Rows from block 7 of the encoder of a small masked image model, named by matrix and row number. Rows with one number belong to one neuron. Each number is 50 + 10 x the weight over its row's rms, rounded and kept within 0 to 99. All counts start at 0. After the name is the row's rms in percent of the matrix's.
After each neuron's rows are labels from the 100 images, of 14848, where the neuron reaches its highest value: "top examples" is what is common among them. Only what is clearly more common there than usual is listed. The data: numbers of one to four digits printed on busy colour backdrops.
# fc1: MLP up (encoder.blocks.7.mlp.fc1.weight, 384x192), inputs 0-191
# fc2: MLP down (encoder.blocks.7.mlp.fc2.weight, 192x384, transposed), outputs 0-191

fc1.293 086:35 61 68 50 46 52 50 56 53 55 49 54 48 50 49 60 54 58 48 31 43 47 51 44 45 56 41 45 43 57 37 55 55 59 60 24 58 38 38 52 50 41 51 58 55 46 33 53 47 35 54 60 58 44 57 43 42 47 38 49 53 31 36 45 41 62 58 59 48 58 31 48 57 53 51 55 54 49 55 48 34 54 64 55 44 62 43 56 56 49 71 45 74 49 59 50 40 36 53 73 62 70 30 52 51 45 51 44 56 60 75 46 54 68 58 71 63 45 62 31 63 40 63 47 27 44 60 52 42 60 35 38 56 48 59 30 38 47 22 58 57 51 53 55 58 44 48 55 44 35 61 62 67 51 38 36 45 35 58 46 50 53 63 55 38 57 60 58 54 48 52 28 66 44 43 58 54 47 44 34 53 67 50 52 56 47 41 46 54 36 45 53
fc2.293 095:54 39 41 47 47 54 46 57 57 64 50 69 59 41 55 48 56 62 55 69 40 50 52 33 41 52 57 65 48 46 50 45 61 49 36 54 32 50 53 42 44 65 56 45 68 46 57 62 42 60 42 42 52 52 38 61 60 56 54 44 65 49 49 40 50 64 58 68 62 27 64 42 61 54 58 41 58 41 32 38 56 32 32 37 42 30 25 55 32 35 43 50 40 57 53 54 64 62 65 34 43 52 63 48 52 53 50 55 51 48 37 41 47 52 22 54 45 56 53 49 52 46 42 48 66 50 61 57 62 38 52 54 40 49 56 43 47 51 48 35 55 51 47 61 43 42 43 36 40 50 31 49 53 50 50 50 56 63 46 36 55 45 47 42 44 65 42 31 37 62 58 50 50 63 37 49 47 61 60 56 68 53 45 79 43 54 79 56 48 49 56 55
top examples: the digit 6; yellow ink; last digit: 6; white ink

fc1.357 119:60 55 77 49 41 67 61 48 38 59 44 58 48 46 26 52 46 53 52 51 58 64 50 37 54 53 51 66 61 42 40 50 58 51 52 54 51 73 35 42 73 45 35 41 53 60 50 60 45 32 47 57 38 46 54 51 46 48 45 58 65 59 33 67 55 57 44 55 35 48 30 27 50 46 54 36 49 43 36 57 23 48 49 55 70 58 53 55 48 37 52 60 52 34 46 45 48 53 42 56 57 50 55 27 61 52 44 57 62 57 47 46 50 57 61 38 69 58 43 62 51 66 51 49 53 62 53 47 55 67 40 47 44 62 58 52 38 44 67 56 48 59 54 44 44 52 32 49 61 63 41 43 63 42 49 57 46 54 51 59 26 69 45 57 36 50 54 36 58 33 52 52 64 47 67 43 41 42 40 47 48 61 43 44 52 37 52 36 30 53 46 39
fc2.357 098:46 46 34 67 48 45 20 31 50 51 56 57 51 43 46 43 54 51 47 36 59 43 41 65 31 64 42 53 43 54 55 55 54 51 54 53 25 29 67 49 52 51 57 45 54 46 49 60 48 64 43 46 48 50 61 41 58 42 65 46 34 38 52 53 55 47 45 44 61 45 60 55 56 54 53 44 46 44 52 39 51 40 37 49 54 44 54 38 53 47 63 49 56 67 56 45 59 48 48 42 60 49 41 54 57 44 39 47 54 61 47 49 48 51 25 38 51 57 71 41 41 42 43 69 59 44 56 42 36 44 53 46 50 57 46 48 57 51 29 75 68 37 54 64 62 61 59 44 39 55 44 55 44 68 58 50 42 46 53 35 52 48 76 49 54 34 68 55 49 42 60 62 66 41 33 59 54 67 35 55 59 23 45 59 38 63 50 46 41 51 64 71
top examples: brown ink

fc1.18 081:38 41 54 47 39 53 40 53 33 67 57 59 57 63 51 53 66 51 49 57 58 48 49 51 61 61 58 61 59 46 55 67 56 43 70 51 55 57 41 62 56 47 58 43 41 40 50 47 56 31 27 53 51 39 37 41 60 36 44 40 37 42 59 53 46 56 29 44 48 46 38 52 56 52 60 51 34 53 24 66 53 36 48 39 47 54 50 41 49 42 52 39 46 56 45 60 52 48 38 57 65 71 60 42 79 63 59 57 62 56 49 45 36 48 50 47 66 48 45 42 51 44 56 32 49 64 59 27 58 58 61 38 34 58 33 50 48 30 67 50 52 51 83 61 63 47 47 56 42 60 45 50 35 39 55 42 31 59 59 63 40 53 59 43 64 33 50 55 49 39 55 54 47 47 52 37 53 59 47 55 36 48 51 45 37 42 53 53 37 47 50 44
fc2.18 077:47 49 50 53 70 47 60 56 51 39 47 39 41 41 48 38 43 49 35 42 66 43 62 65 45 38 52 43 49 58 56 35 58 55 20 61 17 41 50 43 32 63 41 64 56 50 50 47 60 41 57 44 55 64 82 57 44 41 60 56 42 44 49 59 68 45 39 57 45 37 56 45 47 60 48 53 63 57 49 53 55 67 49 46 50 42 45 30 34 44 45 36 47 58 44 35 42 53 58 56 45 40 46 59 57 61 51 52 44 66 66 43 59 47 48 46 34 40 52 55 54 54 57 57 57 43 45 49 47 51 37 61 42 40 55 51 65 66 58 59 51 51 37 42 43 59 60 45 32 51 45 67 47 39 50 58 64 66 37 41 53 67 30 62 45 48 47 60 46 53 66 60 35 45 44 72 63 39 43 50 53 67 44 49 45 55 46 40 66 69 44 51
top examples: the digit 2; last digit: 2

fc1.71 096:53 50 57 54 60 48 52 48 67 43 38 54 50 44 57 54 43 50 63 35 36 54 41 54 41 52 58 49 45 51 63 53 44 47 48 45 35 62 51 37 32 54 44 52 44 56 47 41 46 45 48 57 42 46 40 30 57 57 56 52 55 21 28 54 69 63 65 64 46 47 65 55 37 53 53 32 57 42 49 64 71 44 51 45 70 43 51 60 54 45 30 61 45 55 55 58 40 59 61 57 45 41 67 35 54 36 72 45 40 49 28 26 51 58 37 51 35 58 55 31 42 37 59 44 53 45 64 39 56 57 70 41 40 27 60 68 39 49 43 52 50 63 50 43 59 58 47 65 62 55 44 45 55 56 55 50 57 43 50 46 42 54 59 64 62 30 48 34 54 49 57 44 62 45 61 66 68 52 55 47 38 53 68 41 58 51 56 48 54 49 51 57
fc2.71 105:55 65 59 29 51 60 61 58 41 45 50 46 45 54 36 48 56 43 49 59 53 44 65 39 57 47 46 55 60 57 37 56 53 55 35 49 37 61 40 50 70 50 48 53 54 57 57 46 81 46 38 47 61 49 53 75 58 45 45 55 55 77 58 55 38 42 46 45 45 53 45 39 64 57 52 46 56 34 55 50 40 54 49 49 33 60 56 51 41 57 64 43 67 50 49 48 67 50 48 46 38 66 40 54 40 56 29 59 46 65 60 52 50 41 69 43 75 41 41 52 60 50 50 60 39 60 40 54 59 46 38 52 46 58 24 35 65 40 53 48 41 37 57 52 42 45 49 41 29 52 52 39 49 60 43 52 60 53 45 41 42 48 45 41 40 69 55 69 37 60 38 50 37 66 57 47 31 44 37 49 51 70 36 62 39 61 42 38 44 49 43 50
top examples: on a plate; the digit 4; length: one; first digit: 4

fc1.297 131:51 57 64 34 50 63 68 42 56 44 44 38 42 73 51 46 59 48 46 53 55 39 63 54 44 50 51 54 49 46 59 43 79 51 64 60 50 56 42 52 52 54 32 56 42 50 45 45 57 44 55 59 53 44 39 45 70 35 55 51 62 30 40 54 49 49 34 38 60 53 55 50 32 47 43 70 49 39 50 51 58 39 61 39 60 38 48 45 49 40 51 46 30 51 42 52 47 50 53 67 57 64 42 42 35 62 56 37 49 53 43 57 31 54 47 78 52 45 44 53 67 51 48 53 59 56 40 43 64 41 35 47 48 48 52 57 40 60 39 59 50 70 62 29 49 39 44 35 46 45 41 37 52 42 50 50 50 57 77 55 61 56 46 24 60 57 49 42 46 49 48 49 66 65 61 33 65 37 54 29 39 47 36 38 55 49 54 70 59 48 49 53
fc2.297 122:50 34 53 74 37 49 74 55 49 46 51 75 55 43 61 48 49 46 55 33 52 47 54 36 63 67 41 47 55 45 44 62 52 53 64 43 43 45 63 34 58 58 52 59 50 55 39 39 46 42 39 24 51 69 60 58 45 63 65 51 44 50 45 43 51 43 51 40 32 52 35 43 47 43 40 56 52 55 36 44 45 48 39 54 65 53 46 66 53 49 45 48 51 50 54 50 55 60 60 43 67 46 56 53 72 58 48 31 65 44 62 45 48 45 68 50 46 58 56 39 55 57 49 59 41 54 45 43 28 37 48 45 52 62 57 52 39 49 51 54 62 35 53 45 43 54 36 58 70 45 44 60 53 51 33 54 50 29 35 32 37 67 50 58 41 70 53 35 52 47 59 59 31 62 37 53 60 55 33 46 41 52 51 63 47 55 54 38 49 29 65 59
top examples: length: one; the digit 0; last digit: 0; first digit: 0

fc1.68 098:52 43 56 60 57 49 58 44 49 35 55 59 32 41 58 51 51 58 57 52 62 38 58 47 47 25 55 49 74 45 65 47 57 37 55 45 65 58 62 63 52 60 42 61 47 52 54 50 48 31 48 60 40 36 35 36 58 35 53 52 54 51 52 45 47 42 23 43 37 66 44 43 58 74 39 62 40 58 49 89 39 62 57 28 49 50 46 54 49 41 51 68 36 46 43 38 58 49 45 70 44 47 72 30 41 49 62 60 40 48 49 48 50 38 41 54 52 48 41 57 46 35 38 36 49 51 63 38 48 54 47 60 39 43 41 47 50 46 62 40 47 42 62 47 49 42 35 56 45 49 55 50 56 56 47 43 58 49 42 45 51 51 65 51 36 53 52 38 50 48 46 52 46 44 56 60 61 44 57 72 65 62 51 43 53 60 37 62 59 66 70 37
fc2.68 102:30 61 40 50 53 40 43 60 43 50 31 62 58 59 55 44 47 28 49 46 56 46 65 45 67 53 61 37 41 73 50 40 45 44 54 70 42 49 43 35 49 39 61 50 47 56 52 52 35 70 59 35 60 53 53 48 43 49 62 50 30 50 55 53 60 39 44 53 53 48 54 65 46 42 55 56 57 43 62 33 64 42 53 54 48 44 38 46 65 54 48 45 45 82 38 38 50 63 44 39 52 59 47 60 44 78 54 44 40 55 38 65 56 65 40 55 46 48 53 37 47 32 69 55 54 40 44 49 59 38 44 42 43 55 50 57 55 51 36 44 59 53 56 74 49 48 65 27 53 48 41 50 56 38 36 71 58 40 72 59 49 62 54 50 45 48 39 48 33 55 52 38 49 44 46 67 43 43 39 36 64 39 53 49 39 51 52 52 41 51 47 66
top examples: length: one; the digit 8; last digit: 8; first digit: 8

fc1.209 084:69 66 32 38 57 73 45 65 52 45 62 44 64 39 55 46 49 47 49 62 38 43 42 60 53 37 42 50 48 31 50 53 52 34 44 68 49 52 38 43 51 51 54 44 43 59 49 56 36 54 59 61 60 59 39 53 48 51 51 40 46 46 50 45 55 49 62 44 51 48 57 65 55 36 61 53 31 48 49 39 32 46 53 45 44 51 55 53 48 47 32 55 46 48 44 58 47 62 39 43 44 47 48 39 46 40 36 55 71 65 42 55 61 54 47 54 46 44 60 48 68 43 47 64 44 35 39 62 38 44 64 55 45 45 47 59 73 54 65 55 51 54 38 55 35 42 49 64 38 58 68 41 47 45 52 37 33 62 42 42 41 66 49 74 37 55 49 41 27 39 57 35 62 48 60 48 58 62 57 53 25 50 73 59 67 64 36 47 39 56 35 55
fc2.209 118:44 41 70 54 49 17 46 47 50 58 42 48 29 46 27 45 51 46 54 37 47 52 67 44 33 53 56 56 48 60 58 50 46 58 56 34 58 49 51 59 57 46 48 47 52 49 47 41 55 55 58 53 44 36 61 52 73 64 60 47 65 48 35 69 50 60 37 62 40 56 24 17 50 59 53 53 77 44 52 55 56 59 64 54 50 50 50 43 44 55 55 53 68 57 53 39 54 49 60 61 54 44 52 55 45 51 67 37 32 35 65 55 50 58 43 43 51 47 50 47 40 51 38 44 48 61 61 44 44 68 45 46 44 57 54 37 35 50 42 41 45 50 49 50 56 55 48 43 58 46 43 65 49 53 50 51 52 48 56 63 63 48 71 32 60 42 29 54 56 55 61 61 39 53 34 62 48 35 37 55 63 51 37 34 32 50 56 46 56 52 67 41
top examples: length: one

fc1.21 055:45 53 52 52 44 52 48 63 50 49 52 63 37 55 47 52 48 48 57 54 53 42 48 65 48 43 62 53 57 35 49 70 47 50 63 28 42 47 36 47 37 62 40 48 52 38 42 51 76 48 57 49 24 65 52 49 41 52 51 57 50 39 62 43 48 39 61 52 38 38 31 64 45 49 51 78 43 54 29 74 55 53 50 55 52 35 56 34 45 73 39 53 48 50 61 44 45 49 50 63 47 63 72 50 58 48 46 65 51 51 50 53 60 42 38 43 55 23 38 45 44 36 44 56 38 69 51 38 47 48 60 63 39 57 46 46 56 50 50 55 39 57 47 52 34 56 54 61 59 42 47 65 56 56 43 21 67 45 36 57 61 32 43 37 30 51 52 53 67 32 48 43 48 46 58 35 49 47 51 52 64 51 60 46 47 42 47 43 52 49 65 45
fc2.21 084:69 40 48 54 59 64 54 45 42 53 31 31 66 39 63 53 57 60 63 50 63 66 51 41 58 47 36 30 57 41 44 32 63 44 37 59 56 43 58 61 52 44 55 59 56 65 51 57 31 47 46 40 64 48 44 54 51 46 30 35 52 57 41 46 55 58 43 40 60 49 61 46 64 51 49 37 52 54 60 27 49 45 54 44 49 63 40 45 58 34 31 69 51 50 33 52 59 51 60 47 52 44 38 49 30 58 46 42 41 49 49 53 69 50 66 58 57 59 64 66 45 48 52 32 63 56 62 49 50 53 73 43 62 54 38 42 23 51 66 44 52 43 52 49 63 41 52 37 39 54 58 52 35 28 51 49 40 51 54 53 46 39 28 61 49 51 60 57 65 62 52 48 51 69 50 55 35 43 48 44 45 54 42 60 40 46 64 45 55 41 39 53
top examples: on a plate

fc1.171 099:58 34 38 65 61 51 46 42 39 60 70 32 42 50 51 36 44 57 59 48 45 61 55 50 58 40 55 52 56 36 45 42 49 54 35 49 55 63 65 55 57 38 58 49 50 46 38 51 36 47 33 61 52 47 48 41 66 50 47 50 44 61 56 60 52 52 54 61 48 66 44 40 49 55 44 72 53 43 31 61 44 45 58 61 47 40 63 56 50 48 37 34 36 56 56 48 52 62 54 25 42 48 61 52 41 62 44 60 63 46 35 46 58 40 55 33 36 55 48 44 48 51 62 61 44 45 34 56 42 51 32 68 41 67 50 41 44 57 54 68 34 50 59 53 41 34 31 45 57 63 49 22 60 58 52 65 31 49 66 40 59 62 37 47 61 29 46 56 51 47 50 59 34 40 53 59 45 46 51 59 60 51 59 32 50 49 62 47 72 61 55 55
fc2.171 106:37 43 58 50 44 42 38 63 61 68 53 53 47 51 31 54 53 35 37 65 68 55 39 56 44 61 50 40 59 61 34 61 56 68 65 46 54 43 44 24 59 60 50 64 49 56 54 49 43 55 49 27 50 29 48 52 45 34 46 54 46 40 46 52 51 39 56 35 46 46 59 56 57 43 49 28 49 38 68 43 46 55 46 60 46 68 68 41 46 51 64 58 48 54 34 49 61 52 37 49 75 49 44 50 38 60 65 55 56 37 52 44 45 54 52 46 51 41 53 58 64 33 52 46 54 58 59 33 61 46 50 43 47 47 44 75 56 50 39 37 54 68 60 49 52 56 58 49 36 60 64 66 33 60 60 38 60 46 35 65 31 47 62 40 49 61 57 49 41 56 46 55 59 53 43 39 60 55 59 43 39 42 35 36 38 52 57 61 40 45 40 45
top examples: the digit 6; black ink; first digit: 6; last digit: 6

fc1.0 087:39 51 50 42 44 40 55 49 30 62 62 62 50 52 42 56 46 50 72 49 54 58 46 36 46 51 54 50 57 58 47 45 56 53 50 59 55 65 43 39 39 56 60 53 42 54 48 46 34 56 46 30 56 32 45 51 52 58 47 49 52 58 50 61 51 52 39 53 47 65 58 64 52 63 66 46 39 36 47 64 42 62 25 67 49 49 38 57 61 47 33 44 38 62 38 69 46 43 36 59 55 58 56 62 70 55 58 61 46 50 51 41 39 55 44 33 38 62 53 57 54 54 50 62 58 39 35 37 38 72 52 34 48 52 50 51 48 49 32 60 71 45 43 48 51 30 58 52 21 46 47 48 43 47 48 32 45 56 56 47 49 32 57 63 51 44 53 47 52 30 43 46 42 59 68 65 52 39 31 48 58 60 59 53 54 61 46 71 57 47 23 40
fc2.0 089:52 48 41 55 61 63 47 54 56 57 44 48 43 37 46 54 48 54 30 38 48 42 53 65 50 60 51 36 39 61 37 42 41 39 43 43 48 44 44 60 48 56 28 57 68 44 51 49 64 59 50 42 43 64 46 49 57 50 70 51 40 53 55 47 66 39 73 43 48 35 37 39 51 51 42 64 44 54 30 44 57 23 65 46 66 55 62 43 28 58 68 57 53 49 48 47 58 66 66 53 45 37 53 48 37 47 32 50 54 44 44 49 50 57 50 50 55 39 36 49 40 54 64 40 38 59 65 60 70 42 48 46 45 52 29 53 64 46 52 56 48 40 60 41 54 52 28 52 75 61 51 63 65 53 69 59 58 36 47 45 47 56 55 38 50 60 45 40 51 61 63 55 55 49 36 35 47 53 58 52 35 46 65 44 33 47 47 37 53 49 70 62
top examples: the digit 2; last digit: 2; first digit: 2; first digit: 1

fc1.165 113:32 50 43 66 47 42 63 56 52 49 57 39 51 56 48 60 53 56 64 45 33 71 54 32 62 47 58 51 45 48 56 62 49 46 57 36 37 39 51 55 35 77 57 57 49 48 59 56 47 43 58 52 68 53 52 49 50 38 29 54 36 59 46 43 46 55 61 63 55 49 56 45 53 51 36 60 70 53 40 48 44 35 56 53 30 55 38 38 58 47 36 45 44 60 49 49 67 51 65 39 47 48 42 50 36 45 43 37 47 52 38 44 56 52 57 47 69 67 56 47 52 54 59 40 36 57 42 49 42 44 51 48 47 64 45 36 46 66 54 49 61 56 47 46 39 30 51 19 49 38 54 51 42 54 53 62 38 58 41 51 46 81 59 62 57 33 52 43 51 47 48 30 45 39 35 64 58 54 65 40 60 67 47 69 40 60 63 45 51 38 46 66
fc2.165 112:57 53 48 38 49 34 46 51 58 43 64 46 51 49 41 32 58 32 34 53 55 56 43 66 39 63 55 37 57 45 34 48 50 44 56 46 78 64 54 37 66 45 48 57 47 48 56 51 35 52 43 52 44 45 53 58 51 57 64 54 59 46 47 65 45 43 52 35 55 48 58 78 59 56 25 39 42 43 65 50 50 43 55 47 66 35 67 43 51 42 58 64 43 42 65 52 51 53 40 47 85 58 39 54 50 49 62 54 47 43 58 56 41 55 46 38 50 42 30 55 51 48 61 44 33 54 50 45 39 50 66 38 50 54 62 49 54 58 45 59 47 72 34 52 63 75 44 66 59 49 52 60 44 54 50 49 34 46 55 66 35 54 45 57 49 61 54 34 33 39 63 42 63 44 49 54 25 41 48 44 47 35 38 47 45 49 44 57 44 55 39 53
top examples: the digit 3; the digit 8; last digit: 3; last digit: 8

fc1.270 085:56 51 45 62 39 50 44 36 65 51 46 42 48 39 34 56 45 47 70 44 52 38 54 42 41 61 47 52 59 53 34 57 45 41 54 55 53 42 53 49 44 61 53 46 39 47 56 46 54 31 62 51 35 61 53 56 51 52 54 44 55 46 54 48 35 47 53 43 46 47 59 53 44 50 47 30 52 45 48 53 60 81 57 46 64 44 60 43 57 37 44 42 31 30 75 42 65 51 45 57 45 56 41 49 34 50 57 59 56 55 39 55 41 42 63 54 47 58 36 33 35 47 39 42 37 62 57 54 25 48 45 66 58 50 48 50 46 60 47 52 37 40 65 64 51 64 54 43 70 35 54 41 57 34 65 38 60 53 49 53 41 75 59 66 68 53 67 35 46 55 32 48 49 56 47 43 53 39 64 74 42 58 54 62 40 47 40 58 48 56 68 70
fc2.270 102:54 61 45 47 59 47 42 59 33 51 47 56 54 57 44 49 44 39 43 45 42 58 59 47 47 50 54 52 41 57 59 46 74 35 46 53 51 49 32 49 60 38 41 70 67 40 51 68 53 64 41 45 57 49 45 63 49 56 42 53 43 58 52 49 68 37 49 64 50 40 61 48 61 44 52 65 40 48 47 43 40 41 53 53 50 48 50 30 48 68 60 70 61 62 32 45 22 71 49 31 54 41 51 50 60 52 53 31 41 41 52 38 51 51 31 46 50 44 50 56 78 40 66 49 43 41 55 46 79 56 65 39 41 55 59 74 40 44 64 55 53 51 41 40 49 27 51 64 47 40 50 51 29 52 34 66 39 52 64 42 52 55 50 55 40 60 52 52 40 41 61 46 63 51 56 51 43 49 44 39 53 46 63 42 55 45 59 48 34 41 39 50
top examples: the digit 3; length: two; last digit: 3; first digit: 3

fc1.133 061:61 46 68 65 52 27 37 51 57 55 46 39 65 52 54 50 44 53 46 59 52 41 50 44 56 59 49 40 50 61 42 43 30 49 49 33 50 42 48 46 54 29 52 29 65 39 64 42 43 53 67 46 38 58 60 46 63 51 44 60 57 56 46 53 59 41 69 47 54 57 55 32 65 64 36 39 60 46 53 55 47 67 26 42 40 31 48 55 61 72 47 57 54 70 47 44 51 54 63 42 73 38 42 55 63 32 64 33 49 32 40 73 52 55 54 47 47 43 45 46 48 46 56 34 59 55 54 51 47 46 49 47 35 48 69 53 54 38 45 59 70 62 74 44 51 46 37 46 38 62 51 55 51 48 60 48 54 53 45 44 61 39 31 48 41 42 52 58 51 57 52 44 34 51 53 52 41 61 61 45 46 42 42 40 61 37 49 33 51 60 38 53
fc2.133 081:55 48 42 54 57 59 64 50 58 38 50 37 47 47 47 36 58 54 45 44 58 54 52 69 39 49 31 46 49 46 60 29 54 67 41 52 43 46 57 38 62 63 42 61 39 61 35 33 54 62 37 61 69 40 44 54 55 60 50 44 66 28 53 44 52 49 39 37 45 57 63 66 63 49 51 53 59 45 45 39 55 36 69 42 52 68 48 29 46 45 52 51 52 30 60 49 37 51 43 48 31 65 52 45 33 69 58 51 52 40 42 56 37 61 56 42 52 55 51 60 49 76 41 65 46 48 63 50 56 60 35 44 44 52 51 45 54 67 49 38 44 49 34 42 48 61 73 48 53 39 44 38 46 42 47 45 51 45 42 27 38 56 68 48 43 38 56 49 46 58 47 49 56 52 58 32 60 53 52 51 45 56 68 52 49 66 36 51 64 69 63 47
top examples: on a plate; length: four

fc1.89 096:59 52 41 54 47 40 43 43 42 53 57 60 41 41 56 66 35 64 57 51 38 60 52 63 63 60 46 37 64 47 50 45 43 21 54 58 54 51 52 31 43 51 45 18 60 63 43 43 60 54 57 46 29 55 21 47 45 42 54 47 54 44 57 69 54 52 47 34 57 42 70 43 49 54 60 58 39 64 57 56 55 32 46 50 70 49 41 46 54 41 46 53 43 52 43 43 66 53 31 68 45 39 47 64 52 48 48 27 59 49 59 61 51 46 36 51 54 60 37 42 39 37 63 42 58 45 56 60 42 59 54 50 52 31 48 60 61 53 60 39 55 37 46 48 60 52 58 38 46 49 36 36 46 46 50 49 44 58 59 54 53 40 47 63 71 57 55 77 59 43 58 33 55 33 59 41 49 45 60 54 47 48 55 42 66 70 41 45 48 50 44 56
fc2.89 094:34 18 56 50 50 51 50 49 44 59 42 69 50 71 41 37 61 46 57 49 58 40 55 43 29 51 49 51 66 68 55 51 55 54 50 58 56 59 31 43 59 63 38 58 29 57 50 43 52 43 56 56 46 47 38 68 29 57 55 50 67 56 49 35 45 36 65 40 48 45 72 53 57 62 61 52 49 40 42 65 36 52 50 33 49 59 57 44 60 52 46 55 40 44 57 51 40 62 50 52 46 52 68 49 52 54 48 50 52 43 58 58 49 37 46 45 56 52 60 56 56 34 43 53 66 41 63 43 49 36 58 40 53 49 38 65 55 61 66 52 51 52 64 47 41 37 45 38 60 38 38 38 61 55 58 41 58 46 54 53 35 28 34 58 25 55 50 24 68 53 46 57 67 32 66 53 58 55 50 38 49 50 63 57 44 63 49 51 54 51 52 37
top examples: on a plate

fc1.52 074:46 57 60 40 44 53 54 41 57 46 71 43 46 33 45 37 61 57 43 53 47 58 42 56 47 58 60 56 42 46 37 38 30 53 42 54 67 40 54 44 46 50 27 45 70 46 45 49 56 54 69 59 70 50 54 55 45 59 51 42 63 45 70 66 56 61 54 41 48 42 41 33 63 34 55 49 69 44 47 58 62 61 45 47 60 46 49 50 65 47 54 47 48 28 50 51 55 37 36 71 66 50 52 58 45 49 52 55 36 43 31 61 51 56 59 42 70 54 36 56 54 54 58 54 52 62 40 46 47 70 45 38 57 27 54 61 51 43 51 52 54 51 47 59 64 32 46 75 43 51 28 32 41 51 64 37 47 56 62 47 45 53 63 46 46 48 45 58 45 52 49 46 40 44 38 59 44 41 41 38 44 33 53 50 64 61 42 53 48 46 18 57
fc2.52 084:39 45 56 59 32 43 32 58 28 55 31 50 68 46 46 57 43 37 53 36 48 37 55 43 41 45 37 37 48 40 43 55 52 34 62 48 58 46 43 57 53 39 58 45 64 42 51 72 66 45 43 65 55 57 73 54 56 75 50 58 34 39 53 38 51 52 33 50 54 55 49 67 46 61 29 53 49 52 46 64 54 53 42 43 50 63 44 64 68 55 25 57 55 56 47 49 57 56 56 46 53 49 38 39 54 68 54 46 61 47 51 40 47 54 35 58 25 47 56 55 41 41 57 39 61 40 58 55 42 37 39 61 63 60 55 35 55 58 59 55 54 60 48 59 39 60 35 47 54 57 53 56 54 43 47 52 49 51 48 52 55 32 28 40 47 73 62 49 67 48 48 41 34 64 56 51 51 53 49 76 66 44 49 45 55 47 53 38 38 48 59 53
top examples: on a plate

fc1.208 075:80 51 69 71 56 55 52 43 43 62 50 50 50 55 57 40 54 65 53 64 29 50 45 44 51 48 46 36 53 53 61 51 46 38 48 66 40 62 48 64 45 58 42 54 59 67 55 34 35 59 68 50 62 52 29 55 48 54 59 25 50 52 45 48 49 56 57 46 60 49 36 54 52 50 59 32 50 57 52 43 50 69 61 50 57 38 34 67 42 61 34 46 40 63 61 46 41 50 50 45 46 49 46 52 43 50 64 69 62 46 24 66 44 61 62 67 48 42 52 48 46 32 49 42 53 44 61 59 47 51 55 45 34 47 39 61 49 54 46 44 56 32 73 44 56 56 44 58 52 54 44 59 39 58 55 30 58 62 41 63 51 43 36 40 45 34 41 42 29 37 47 36 51 62 32 65 47 58 46 51 62 53 39 46 53 58 49 60 44 48 58 48
fc2.208 103:50 51 51 41 53 43 48 49 63 34 58 52 60 30 44 56 46 42 35 43 74 66 56 37 40 38 55 38 32 37 32 51 42 57 52 42 61 31 43 31 53 53 44 60 35 40 52 49 48 50 32 71 46 44 61 52 46 57 47 56 58 51 60 64 46 43 59 53 63 59 44 34 70 38 46 59 55 47 55 64 54 38 31 51 46 47 44 29 53 62 65 56 50 42 42 61 53 47 43 63 48 46 59 52 55 47 40 45 38 51 57 45 55 43 49 30 56 68 50 53 62 75 48 61 39 67 32 45 56 61 45 40 45 57 54 43 51 63 55 54 46 59 37 47 57 51 52 43 34 45 48 29 58 40 57 44 48 44 49 31 52 49 60 60 63 59 60 67 68 48 31 59 51 44 56 41 53 60 63 55 50 59 74 70 53 43 54 45 49 54 39 63
top examples: on a plate

fc1.46 091:53 48 47 56 50 46 36 53 61 46 65 47 52 47 38 46 70 50 61 56 45 55 68 60 56 46 49 61 60 38 47 61 49 63 59 48 56 36 43 50 42 63 58 63 61 64 59 50 50 61 38 62 34 50 55 17 41 44 29 53 56 52 50 48 43 61 58 39 56 46 38 43 38 49 39 37 68 44 54 49 53 56 21 64 52 48 59 37 36 72 58 56 52 46 52 56 46 43 56 40 49 43 49 52 57 63 45 36 30 39 57 58 52 59 65 54 48 49 65 46 50 47 35 46 51 48 44 59 46 43 52 52 51 45 46 58 47 36 44 53 46 50 39 57 54 37 64 46 57 17 53 68 37 54 59 47 57 56 42 67 63 48 50 41 41 49 48 38 41 72 55 33 51 59 52 41 51 64 47 32 46 56 50 46 55 35 19 51 39 50 65 62
fc2.46 097:44 53 43 40 45 59 67 59 50 54 55 54 45 51 67 82 49 39 34 35 59 39 40 32 39 53 52 50 56 59 40 59 49 34 39 65 42 55 56 53 54 34 31 50 47 35 43 41 46 49 59 51 55 51 36 61 50 57 68 59 52 58 49 45 63 41 43 60 52 42 53 55 65 54 60 60 48 54 55 37 55 58 63 52 53 39 46 45 68 49 42 54 44 51 58 34 59 59 44 73 51 50 39 58 34 49 38 52 44 68 46 56 44 32 41 43 46 54 26 47 53 48 54 58 55 59 58 32 55 44 50 60 54 53 50 53 43 62 61 48 66 49 51 34 41 57 43 54 44 59 53 38 46 33 39 45 53 50 50 47 27 43 40 57 55 36 38 78 45 38 50 66 49 58 46 51 24 29 39 62 45 53 62 61 56 66 68 50 46 52 36 61
top examples: on a plate